config.yaml
model: "spectrogram enhancement model"
hop_length: 160
win_length: 512
loss: "l1"
attention: false
optimizer: "adamw"
l1_shrink: 0.003
Rows from block 7 of a small spectrogram enhancement model, named by matrix and row number. Rows with one number belong to one channel. Each number is 500 + 50 x the weight over its row's rms, rounded and kept within 0 to 999. All counts start at 0. Numbers have three digits each.
Before each channel's rows are labels from the 100 clips, of 14976, where the channel reaches its highest value: "top examples" is what is common among them; "peak on" is the class under the peak. Only what is clearly more common there than usual is listed. The data: tunes sung on syllables by a formant synthesiser. In brackets: how many of the 100.
# convs0: first 3x3 conv (model.mid.1.convs.0.weight, 192x192x3x3, each kernel summed), inputs 96-191
# convs1: second 3x3 conv (model.mid.1.convs.1.weight, 192x192x3x3, transposed, each kernel summed), outputs 96-191

top examples: reverberation (81)
peak on: /ɑ/ (31)
convs0.135:505507537489463450527501541551454503616459468590487446471445485531503473548434457463515581488489496513471445471495436511526513469541494488505367450528497539596592497484598485485498494532421449443493497481504569523444496448463511538485510437497380510466586554500569581552500497515528454533
convs1.135:561462502518585496500555501547507496513491505501500511520579605588505542494512429474614507496487501500543551505501692543500504472500499624571588546527498469489535504529488776510495655500511601501519526597494664510532497511483544491564530503591510500588503486500504426497502499498526420472

top examples: vowel: /o/ (74)
peak on: /o/ (63)
convs0.39:476526432470506504494483503528435510469553413515446532460489493401458360476404523502522403429423451459494533523475408437386507556421503452420545370502476587495461500520462487412511492483458493496528500537504531527549489492538546582398527458457532502549496396502393496480504496500432647563
convs1.39:476445573566506473477474482475594460563499509564524444529463550578511582447469472497507591504569485498511502487510552617539491443502498591554449583575504419499514477462588584561485555513536571508479535474520526455398519538496483497611355554543463510462433547506551423515499500496498416439

top examples: consonant: none (39); vowel: /i/ (39)
peak on: /i/ (39); /u/ (33)
convs0.33:569629576539482491505499488498548492529478429540594495522448588421449398525490412444532469493478462463524493589479471496418488517498497514428493425532502568489433447448488522495454531503461544523469439542475491412455496405429539596399547443395537533537486524524531469518511518518646534663
convs1.33:533654496590500491476446518549535522555511561455481514540599478603511449568509337462533538498511511486415489484501508555580489446564501528564528510586468475508514485505527520503485525508514550513510624455545539517478503514545432482637564540633500502518492575507511443474508492486530455507

top examples: reverberation (76); child-like voice (55); vowel: /u/ (50)
peak on: /u/ (50)
convs0.129:568476433545523471516604518514501502473443586371580431497571547470544529505598439436507569630492554505549430520562495436512499425530509533448524528514514426527512517403540526448483569527504535519451643524485528450516491424424501499441473402487552471479535565495536445559496512495548453416
convs1.129:437512545539505481494461510511547506534539511534506502465460259551444531527539548527496506498509525508403507498516502517540509549543509529560496511466501522502401481493496460501521455528501465512560540409507487514480503503581415479552423527471502507504454508499501499530493490490498533524

top examples: vowel: /u/ (60); clipping (59); low voice (56)
peak on: /u/ (57)
convs0.158:436491479504469505522505503520462468584456519608595473475419462502519462507573430451509516505572534523458434583523480472523495461547503453480431449589508435477514468467566468531432469544475455507475524497477480476444504456454487515447438554493456446457561513499528585495500505494608472583
convs1.158:552450474474596496498544498513528499570521503502489518512527554544538515492480498502545544486504522511583494489503601615486510399484501627468446555496492472491556517510469687575506635491510646497544528519500615515468497517487494508536437495611482500505514503496518428494490485483485386482

top examples: quiet level (60); thin (high-pass) (32)
peak on: silence (71)
convs0.6:468498497471457477504503499422417489589477485407481478401480494535595565517485352484528571541496519492477483488408481552524500495557507491512464485560479439527639524529477490545535494494438480450434533489471495544489491448437434487453473475482500500512454496485590531542494531506524485525
convs1.6:510497474502545472498474489495568507532513500482504484522487519597499503497502384517487515505521493501463436488502487614488481395499496579487522428568501466523532504478598494540501528500536678497508514427509518488413501551585467477543411512558448499478491518502523410503501504502487452456

top examples: vowel: /o/ (78)
peak on: /o/ (77)
convs0.105:519517556529541573484494497501501474484522537484486548525576684416544511457462484478393425500493517529474432494455505564423517490471500539330477471564494504504552538418496592509488511499516573499533553488518428501467504489507510506374469521515508543469538498509520373503509496510592512447
convs1.105:412477556525547450491429513470596487570586524552472519472439435576490554495471485566531554491566487495444498458521524583553496452540497598571523551567485462493446471485575519539517483532549535515550567424545527490420518529594397461593409573528452500461449552496529469512499505492453462484

top examples: quiet level (61); thin (high-pass) (32)
peak on: silence (63)
convs0.5:476499484468461477491482493435424492584471487401477481417470493537614575521487358496520573557495525486495480468411481568528499488554510493507460479568482436515641519532482491544531498491441479448438530497476498542496491455430429499451474478497474507496463501484600534537492505504526494531
convs1.5:504506477512554471497483495492557502529521503476500506517491506596501503496495391514488526505525495503452435493503494605490483419500485605481510434580504446517506501459570488546500520501526686496512512420504525472405500528589438471570415520544454498481483530501533392503500504501484430455

top examples: deep voice (74); vowel: /o/ (43)
peak on: /o/ (42)
convs0.126:450481500490531499546492532483460549374519522484477549437395511472603495514468462506386489523574481564463454519476486488492509454520494517476421510475501439477509495462538444551488497492441484416518434509483544445497500414533450536465470547510381440503408498509638519522511503506547521539
convs1.126:549681499494617512499504502503486511482541500464481604483556538541500558480533508501577603495504502502365511496503649477517505521484501637560611720435496479495506507534476583519504481520497671509530518508505574520520497479615456454575549489486525505513513506500492543501496495494484306501

top examples: clipping (77)
peak on: /u/ (32)
convs0.102:478457517510565455551492480491439504440509518404559538411479500516557504542517487576468502547570583507442423515470517428494488450517497550486475528449502455505530544435516499579468494487376491428466482505479576470479498345547454506408418445433411398445472476515613466546509511508552476511
convs1.102:455705464510510502458476504506500510482513516459477572495471396553499533479560467497505662488526512527363428492501529536585511494553505522500570621493499485545505491512581599536522508517534560479564598430502654522518505528574492537525574554535501518466454546503527537440496502485469419506

top examples: vowel: /o/ (50); thin (high-pass) (36)
peak on: /o/ (33)
convs0.25:506605436466510529471472505556411544460540458505489589463508483443466383501455531510455465506450528487455479499496388391450514584450498469439573375501492613528484531486502466419585524478482490507557495517510527551543498563514539499438560469456511530510481366515357480444495500503501611514
convs1.25:461444575565451478504504497495562479606463508571524419549524567606511588450478450474530585498563484509580500521531590630555504419492499572588421565599489413484507472473561605560475619514527549534462549521525546467425506526440519536618366526567486499492448535510536437506493501491522438453

top examples: vowel: /i/ (41)
peak on: /i/ (36)
convs0.168:449442558491449573523551526510449506549521494567518520464356493509571495508492413455456553486537571528433429574609493517536505500574507474490440426557499424511500532424553475535498484504490465465576514437479597507438506434517497483468478491464471479410544498493476556533494501494518481572
convs1.168:554560501504600509501493511507541507504526502499501595504654544606520546497499506513583562500502499499514596499502553636503507456501501631542551638415500486503531504543516692531498552506504656502534526502501546515515501494528468494553526500584500501492499523499509489491498498497493312471

top examples: vowel: /u/ (54); consonant: none (31)
peak on: silence (77)
convs0.64:475568572547495493497497503477491497537591460536430532473493416463488477513451612547554470519520542517538635464448375471396489515432508490402509403467493510488488481577437469507560516465515452494485541447507522474537499521574482475395507499435492477494475417476436435414474468470527561485
convs1.64:452439550538408515485552439490502428577406491557577386563561608578509553461504419427510552494494478487616471538493547560523488435482491495550386502582496477476569469466532596500445644507480510536407548574517549509477505501393592582562409483561547516538485509496506464501486477481557496494

top examples: vowel: /æ/ (36)
peak on: /æ/ (36)
convs0.79:473471498511505514498497501523484488480526487508458488410385514465585538522511442556421543551570506541453399472513509570480497490522503503467406530480488440499493484469509477587480502499478497419509499514482506475484501412513463519446477501480398494462450478502552485525505500504498516523
convs1.79:510502500507589499500489502500551502493566501514495546494481438564500523495499501511522511499533499500401535499501533563500503480499500663529561621488500430497495501509505499547498467506509643503549518413502503504451499499737370441590457503510475500484487507500510481516498498497458392489

top examples: vowel: /æ/ (40); rumble (25)
peak on: /æ/ (34)
convs0.61:493506472472472571502520508522414516454388450489497496503487494469429414478460509408506430457373471473491497545468437408468491536503492389489494464498505587510514487499484515379497488516459472517492500568516509563558505532451574565474523463449575537577519460503407571487506507505476620574
convs1.61:530456526580560450474490496492609458516533507525474487488466506528498552455441483521504576494581457493501503456520560610508467436488487604550494584543496409478481480444585523574483502504542589498501517467512480423376529549553438477583395555537444495446434548510547446545508518511483457440

top examples: quiet level (72); deep voice (55)
peak on: /o/ (32)
convs0.49:501439481500552513547504532483486555505522537459535514355439515486654510602458466485499552594532570494469427544469481561493506576580498525495469554529499462536535518486512467548476484489446492492537537467480574433439497407537481495432482439508461501478543428505621442589507511508434479490
convs1.49:536591478503608507500486505511528506489556500477482598496478470557502524488510534518553572496532505504366536495502558534512506509487500647536618629475500459498506499532508562525499442514506654509559523425504567513482502493689356445546522506502495505457483507500506484491495497497462290479

top examples: quiet level (71); deep voice (57)
peak on: /o/ (32)
convs0.48:500436487501550508551503533484483555500519536462535515363434515487652511596465467486499547591532567494468431550469490562493506574572498523489469549523500466547538524484514465550469483488439492494544537467477579431439496408537483494428485434505459504478535429505624436589508513508434478491
convs1.48:506632483501585502501486507509541508489549505485481593507481425556505524486507525526560601495542507509359535488502559537514506507490500628534599620465499460500506501538521619543499461518511619508549540436505623504471502496663380458559542522502491510469474520500512477501495496496461279471

top examples: vowel: /æ/ (48); consonant: none (41); clipping (33)
peak on: /æ/ (39)
convs0.23:450508543478484526549507518569470503564492530530545415544417441540514552557318454398598513528495522460545468557514498422517512456528502427535471504561502444504434475533483479445457397512459479484543605541492491474401501514438488507514462496530455474513599495494453513531498498493506437554
convs1.23:635379489499645496501586504513461506481516489495526535486324526404517507493503638507475484503447501499530428527491520457491508519498499552382545470507497539497587516508481574493493534492499620505548492573498564527582501499529581559427568478507529502559523465505483446497511495499541594511

top examples: vowel: /u/ (36)
peak on: /u/ (36)
convs0.188:632492486517567522512453480497498515434477490457528473489513637422491505436508425482465498471517448510498472524493560524393494489476481551361495494556492501498520495400573626519495521506475622463499534587489479457474491434474539575364507428492483483469488500510551512546497493506506546502
convs1.188:463510508504564459495416530490558504513598517522460562452405347542475500504468550572483504491538509503380498474521492508554511519537506572546560533482483497486417480491535448516520420547543518518585536403521496501447501509613384444605462565507455495466457508500501474507498502498441495474

top examples: clipping (43); vowel: /u/ (40); consonant: none (37)
peak on: /u/ (35)
convs0.108:455501526507439493514518516493510518551375486537500496457467490537481463500506458372569518384479572474507474614504432465520501490570502486494427450553497493503580488473538489462472490561382486546458425432491550485434501444408497480477482501517486471462619557501573505494505509500589437546
convs1.108:536480513486541492499525485544520493538494496476509467524646623571542520492494354490544561507500503501608501484502633607488494395492493589575452553488502467498578531505468643570500697484526585491475528565500585495481500531440560542562488489579491493535503507499523484539498497495545421495

top examples: vowel: /o/ (45)
peak on: silence (62)
convs0.162:508626570536526476484473514520525501505613453526470536461385464388499459515431579595533511509526486518492600461494384405413530522465497450377503366499506526467473486542458479436526493437515470466488507425496498433471492508560431472355496485451468477457469441497469476443504490508574577538
convs1.162:425469543551387513490514464487519455602419508564563383551575580605522555482508383435532576496517492495596494527498546598532491412495495504555396529605496456502545477484552596523475654506495508521417566538515555502476500515397573577573395503582527507510473530509527451482494491486528437482

top examples: reverberation (80); vowel: /i/ (65)
peak on: /i/ (65)
convs0.77:567482492503583501510465493443538471540448541547538412539519725478529541481498448463538444499544464512566468550487555535469499461477500556438506476516501507501516464443513591512419523471422673498415490541477515401418495458421548529485480481489519490452517494497552471497489483490479444500
convs1.77:481577507514597484493451526525539504473599515476446620441440401532488504516496566583531501492510504484358529478514486493581508557553505578553598499475473517487477498531502470499518406566545527537589561449535533556472505516645362449579530539505494504508496504494488489492499491485464479488

top examples: reverberation (80); vowel: /i/ (49)
peak on: /i/ (49)
convs0.36:502509537502564570492463498502530494438474536513503451540557710433524559478437469500526429500529466519538468537444549532392505500481514510366492472546508533505550499436487621538477512514457580542487513504512457439411515478458546534373481488523522547497526486493528432507482480509517480480
convs1.36:467505543530583468487431514503570482541589519520453554467416405549489532514468515569541519489539496491407521472519532534571502497543499591557564529550482488484464481515535512524519452545557535534560584424529538535439510520633372460605447575527468497478457522497506455499499498482443476484

top examples: vowel: /e/ (56); deep voice (53); thin (high-pass) (45)
peak on: /e/ (53)
convs0.80:474505480466489526499511492532422509449529456494509558434414510401490443501419505500501392504431492510448445537478393430436499543495502433447481474479500609513491535449483516427537482498449474474497489528493539553549498462499534508405511450427519489536476484507415535515508502499515638613
convs1.80:530490541567561492498494487497600479515509501538476495498480529545529609452495486511520605508570462504500516491515586640524484431504497618575504657531518419517500500483559582574495510497516618483497510510494499458417514539540446497591410547513467497467456567508551482534499511513508409480

top examples: clipping (36)
peak on: silence (63)
convs0.154:434505437481470524450474451493478441523472477553436518431442463482527456494458476486511443480422438488520455550543480483476498504475502416455533442512514589502464513478460514465507541492492470484496500617495585579613499521463602633473560494429549499583489515506419493479500489498473635515
convs1.154:518482486536542460473491484480614477516518514518480482503483519517532556461458453526500588486581459513501511462539576630496467417496486594537485591564492402487487487461585536581490514486543577468502511474506492414387521541529460475555423561542444495422452564506576446532502514524460458468

top examples: vowel: /ɑ/ (66); consonant: none (44)
peak on: /ɑ/ (55)
convs0.71:479494485520520489506506508546485528558493517478513522481520466564563485512438511377633479401396513433545484548513479471536500508564500454525487512536503510491500507493558465396526461522513429572521451353499461505425500551407436516458475456575465494518600569501558612503501504494536414463
convs1.71:537462455419563489498560504508473515511516503467508527498486613473517499497508550506444508497498536522633356495502531475492517538497502521452508434505489539496554505475462568516511543484501583495529494586492572499513499494361616528422601489508488503517558464491512494495480481495523692528

top examples: vowel: /i/ (45)
peak on: /i/ (40)
convs0.170:450443563492448565525537530499447512556521492562532524474359494507578492509493411449449543490535568534430427573594481520523500498574506472489441427555499428523495531432557477536490488506487464472595519440488597509436505450519501482472480494459470480400544492493488553556494521492517482572
convs1.170:546570520508585511504491508510537511521525512495498592496614533595547547496502508516583602502507500500516620486501580571515514425501503601557546601419499468512531509538524727579505530511513611500526535504501593519508497504515495524600510500591492500501492542498541495487496495494492284480

top examples: vowel: /æ/ (59); consonant: none (33); clipping (27)
peak on: /æ/ (56)
convs0.16:495408520500549450536476555480523568563442556535529426493495498578439546551565562494514435537538570543507516471522519574540497468540508530533459512520513399499551490488491458632447439499465510519554603380492434456418500499478437432496447573528476474408546479503501483508504529503500332462
convs1.16:504584523514515545495520515504463538487514479535476576514468420473479494514565614538540459485452470491453560513463472420538469583476475455527583477397458621482487498584446471428487444507496447544514482552527511556600521484531472560476607473438554509569588487503441583528486506492518561543

top examples: clipping (61); vowel: /u/ (59); low voice (56)
peak on: /u/ (57)
convs0.160:438492482504469503524503502518462468580454519610595473472413463503514460508572426455509519507572534525458439584524475469528497461556503453477432450584508436479523469464564465531434469539475460503472528498474488475444504455458489514445440555491457431458561510499523591494500505494616470581
convs1.160:541448481478586496498536496513529498560517504494484514513579570539541515491479475502545562486504525513582505485502611660486511435486501626476452573495491461492561518510478664578506702493513634495532525519500618516470496519497499511549459494599487500506501508494522429495492482485488390477

top examples: vowel: /i/ (65)
peak on: /i/ (64)
convs0.51:512475507538572519531456490473535482496486484488541454549485687465494537476532497473536484511533451519575520520489599553480497471439512520485446487444498499472542456467516647525476486455384592441359477498471497450433509448411555584477495504483504458452436500506487524469500481478460447550
convs1.51:590534446510636506486495495559497495464582504432433634446435429554544498487480611558552484489490517489375532478498475467569511561513504578530605461437478512501517529539502481504513435552554584543589567499534580567505509547624404460568569511515515502564505490499482473476500484484487457475

top examples: reverberation (75); vowel: /u/ (40)
peak on: /u/ (40)
convs0.78:549509501521557524521486489502498494455482517492499435517554664444536497466493418457482462513519462525528424526478521510426493429464496539395452499537509511507527537375515563508474544483480632478474503567497499419464495438451543512379462448478513488459515464491520484513490478506554495516
convs1.78:460523534527577456489439527495572500524600531517458570457445398551488523514471532571539515493547505498387522471519519522565506507554503594566573538511482482491459483504539487532519434544552533528577573417533526508434504516630372448606474573522452494488464527498513460497498501488448469467

top examples: deep voice (58); vowel: /i/ (51)
peak on: /i/ (50)
convs0.44:506474530507563416461484529436553515517545534517522482485454515603502540555544525563504500526635599557485511439524507560549502493515505608536476525445498372492535491452493435645518504509524537501559564398478517449458490436534435425548472496532435478415458517499552454525497507500496361440
convs1.44:514573483485489561504546502517409523452495484482499567492531452498486459509557574490518438495419488474483514539470438395549496597505493434525539438388483599499514502553419453410467464529461437533507503570507504573602509480486519541466592452453569513576570450500433593495493499499530542551

top examples: vowel: /ɑ/ (47)
peak on: /ɑ/ (47); /u/ (31)
convs0.161:480519564538536580517507493510485469473425545528548470539549690426556573465501454451499414542505515544520467561478550545433491499492503499409499462531509544516646526459493612526417479497433556483426525543480457458425503462431555532406488501517514532493548468491507462511485478507577443499
convs1.161:467510513520586458490444518489572488544609520519440561471432406543482520502482514572543512480538501485401516453510526526551496492540495593567572521537482484485462496513540480525512447531557534526572576412525527526430507521649354446591459564529461495496465537504501461507501502483440471473

top examples: vowel: /æ/ (37)
peak on: /æ/ (37)
convs0.81:471472498512506514498497499524485487480526487510458488413387513465586538520509442552421543560572509549454404472514510570480498490522503503469408529481489441503494485467510477587478502499479497417507497514479506475485501412514463518447478503481399495463450477502552484525505501504497516522
convs1.81:507500501505591500500488502500542503493564500515495545491481434557499523495499504512523507499523499500410532500501525554500502488499500659529567625486500428498498501510502500534499464505505647503549520408502502504460501497738370431577450502508480500472488505500503488518498499497458378492

top examples: deep voice (53); vowel: /æ/ (45); consonant: none (40); clipping (34)
peak on: /æ/ (36)
convs0.12:452507551480483523550509519572475504561493530530543413542419443541509554561322459391599517527503519469542471551509500417514514455528502426535464506558503445497435473535488476451457393511461482481549600537491487474408501518439488505513462502526451474518601494494461505531499498491512435557
convs1.12:578330491479615505501574502511468505482523487501513533494322528438514504491503641497488482504442503500530434516496489446491511551497499547439467449494497548496562517510488570491496528494490631503550491591498565534577501494539567530414551471501539503546511460499479446497505496496533633505

top examples: reverberation (77); deep voice (51); vowel: /u/ (38)
peak on: /u/ (38)
convs0.100:504476525521551536465465516471499496474487545477491405505501684449559554481440495434512437536498516538538436456428532516410523508452508500428465479542524494518536495461500633494469511486413620504456526531507433494477503492425542510435471473537550517471525496499488422511501484476543474474
convs1.100:482518538513628493500464512509553495496612503538442611468403419528496553490500583594534528482534485489381557482516534519576498522529499606572598530493466512488491501536505537509511412536553564534589562469525544534478526526651369479586473547503491511506493512503501492527501503494461484493

top examples: vowel: /o/ (57); vowel: /u/ (39)
peak on: /o/ (57); /u/ (39)
convs0.52:567503493525518526542480497479455507455448508398503519476548606422500471452512430444437492486478464506475448503480528503392501428476480519383490493533493515517518518396551578498501543520484573507499540588501494492464486441466518536376509437513535504468479507493527486507489509500564550466
convs1.52:454514512528555464489418531480579504539580523544467528471426360550479526503484506556501533490548491501396505467520508550554502496540502592561543556517485479495420479498540473530514443536538541509557549396525497494438506519608379446603454570518455495456458538504522478520499508497438486483

top examples: vowel: /o/ (38); consonant: /ʃ/ (37); consonant: /t/ (31)
peak on: /o/ (38)
convs0.189:493452469511522517495461507495497490549550492505455496381364545470596585531405442539440515542520477521489435483519577537474503501519501503499496515520499468540451503499439459546507486492509501451509465503494546473433503503516475490467499497486459490458510501503529406526511504512465517500
convs1.189:528527499514574493501475502502571511488556501495491542490478439528491503502490512518509501500531498496362544500501495521505506519497500626520512569477498445496483501498509479535495420502503625505552515369500463490425498488757349405562473504497467501473495517500503479520496496497470380487

top examples: vowel: /i/ (43)
peak on: /i/ (43)
convs0.87:480541553504575552532498473485511475499552531518544463543539735458600552477450509564520483542574514564568497532490564589428497507486506528399466457482511499530625529416488623589497502525436610491437507472500486451427518461456539508395500496490493503463505489496521467500489460497509462499
convs1.87:474489531521593466486463498513561480534591519498468570462429449567502543485465561574563525485537504491415534463518535536584506507533500612574575521527480471491484494521548530537523460540557556544569577463528567541437512536628375446613454554520470502514454512499510434479505494489466437453

top examples: clipping (82); vowel: /u/ (38)
peak on: /u/ (36)
convs0.98:446477499502558452535501526496434514453496540399547543424456491527585469537527489575462493539576557516467404478458503454491495449522499532484441530485501453512514522471531487565476494500364486418486465524482562476490498338546461507450433487466411455467458466511620510555509504507525486520
convs1.98:520625472495593511498493501501509507504545502485487596480486456555501538483524510500548565489516507505365500503502562526523506517498504645544630706467498465499494495513529528523502490525506670503579516487507588505478503492716393465564520509505504509498491524500513497476490496493458325480

top examples: vowel: /e/ (36); clipping (27)
peak on: silence (76)
convs0.132:481517467447467571494529499557418508452415475491495518488474485485507469506459516424498467488387472502474468562489449388479499563516506403487507476521517630515514519493454498377514471478441438494479482553487558588599499500457556552454547450438545473576533493505399548517506502500507607600
convs1.132:556489509553549476487486483491632467497531484525467502490471509498506536475451481533514572483559437489496545474521568621478465444489490619535508623531502384487479483461572520561476488499529594479504490487514466417382550553540452482545421535515473507429451546512538477571507519529475459475

top examples: reverberation (78); vowel: /i/ (72); deep voice (57)
peak on: /i/ (72)
convs0.101:532496537515563479500444500467586480517494485539521462538467710460506533448483487471546476460555456524573508477471572546465513476435506535436450482477503476490531467435486626549463495434408626444370474482476473440392504456426569520479483510501495495454422519489533484472496475462479454509
convs1.101:563576464520628513486503500567501498463581509420449641446479435569527495499498583550552497491489517485380526484500480488595505556537502583562617474454472513505516522530495497502516432572546576551589565503552569570497513544636393452586580510523521516563512490497487476482498482481501455479

top examples: deep voice (57); vowel: /æ/ (46)
peak on: /æ/ (45)
convs0.82:473469500511505509501489502519486490466525487514458491416391515460591538517514440549424539563569505553450407473518510568482503493536503504466409529476488448508496484464514477583469504498471497413510496513483509473480501395514468524438478506471394484459448476501551482523504502504498517524
convs1.82:497520504511588498501485503498567504503560503510488560471489430563506532491496496523520531499545498502416526493501553572514505483502500656529554635494499404499493502506531527568503474509523632502546539432503533502440496502664375450587473528517468500480457516498518477517498496496459373488

top examples: vowel: /æ/ (66); consonant: none (34); clipping (30)
peak on: /æ/ (66)
convs0.63:495434497510556462503469543446528542564487571504518457517516495521443491589537563514504454548574585564499510465550548599496510473522497551521450535475508429441526500437519483591483477499510533503583625408508434443420496479527457445497461598551475524406551492511508419512493504500505312394
convs1.63:490578526494493545499519510517447516456511479519482568510493436465464483517560588515528459498420471459459570529464464407528494590497502443529559482396470596487488494581419476409461437520472427547517488553520510563596516475501500552461578469429567511556556480498429599527497507504531533560

top examples: clipping (26)
peak on: silence (50)
convs0.164:467592537512515502480476503509464508455542439543456542440468475408479397505412548500544431490468478486490547511465323418395515531432502465402545329477498541492484510490450458452514512478447473459489550493494527527543491504537522501396520459460504474489464374491449475462494500504562618519
convs1.164:451454552565452494491496482484560453580450512562520410536539570581510574470487417472526605497544485493583502501511594629541489416500497553551430573623495421498520479483569621553487613510542531518459552522524566474444516533434532556604389538585502514494451548510546424503499504497517415458

top examples: vowel: /u/ (64); clipping (56); low voice (54)
peak on: /u/ (61)
convs0.159:438492484504471504525504502516465469577462517599606472473411463505512458513573429457510520507573528524460437584521477466529504462561504454475436450585508439479533467455565464531437472537473458497469526495466490474440501461459486513447441551490457404455555510499521593491500504494616469580
convs1.159:544437484479583496497534497516524499545515505491482510514558568530549513489474485502570599486504528520594512475502652672483512439488501622480463554495490448493560525513475676593508711493518632494525524530500634516475497510505529508548480493595491499513489515492529436495494481487489372479

top examples: quiet level (72); deep voice (55)
peak on: /o/ (30)
convs0.54:500433491504549508552497534480486557504520535465536517355438515487648510607464467485500550573530565491467431556468488563492506575576498523495471550522500470532538514483515467549471484488436491494534534466479581432434497404538484492426485431503463503479538426505616440583507506508434477488
convs1.54:505610481499586505501477508510542509487545504485482591500473416554507529486512525530565601496545506509372530486502560540518506505491500627529597618464499456502507501539524634546501451517515633508548546441505610506472502498660365463540555521503487509468475517500515481498495497497460325467

top examples: deep voice (51); vowel: /i/ (44)
peak on: /i/ (44)
convs0.53:457529579464405526608490519507485486599463531527526496481506602502559493567470451448609428515400570535445502527483467481415503591572513491460546407545510525571523524473474661541515486600449509548459503476513477518461492504422467457436536458438536508473499561489482529533496512495584493537
convs1.53:580699483576585493482412476553529503506547508497471570537508470574514524514524403514524576495513472453396486483504525573556510471544516575547581510571496494508535500511513576501500489472501638456522583514477553537488484487597368527604567531574503489511503523504517495520520498481494499543

top examples: vowel: /æ/ (46); clipping (39); consonant: none (38)
peak on: /æ/ (38)
convs0.22:453507541476489505545513518580469501568486534534538419539409442542509557563330456377585511517497524475534468549512498431507513459529502426526465498573503441489441473537490481454455402512470480474530599540490484479399501521437493508512461499541457476511604490493466517530498499493502438561
convs1.22:590353475481616492501571506510472512479525481492522544483300502402529502487507648510455483507453500500505405518492470444492512556496499546389506460485494538496570520503485542498495499489490624505570481545500534531565502492560556521390552477499521501538521464500482461497507496500530624513

top examples: clipping (77); vowel: /u/ (50)
peak on: /u/ (48)
convs0.119:453483515530449502520527511492494524572374492537510499445476489528507470504537454382569509348481545490489486622505449487521500505564501484493420440556499475484526482474554496484480498557389486535448443448482524488444506451407492486469472463527469479464597545503589486490504505497556443550
convs1.119:514383491480543494499555497500515495551469500513506469526601689532517522493495460494554523499502503500709491501501579573489501420489500568531381496498499472497580504515454650534497657497507614499489508605502550501497500514367567532496450497540495502516514516500510475513499499499528470485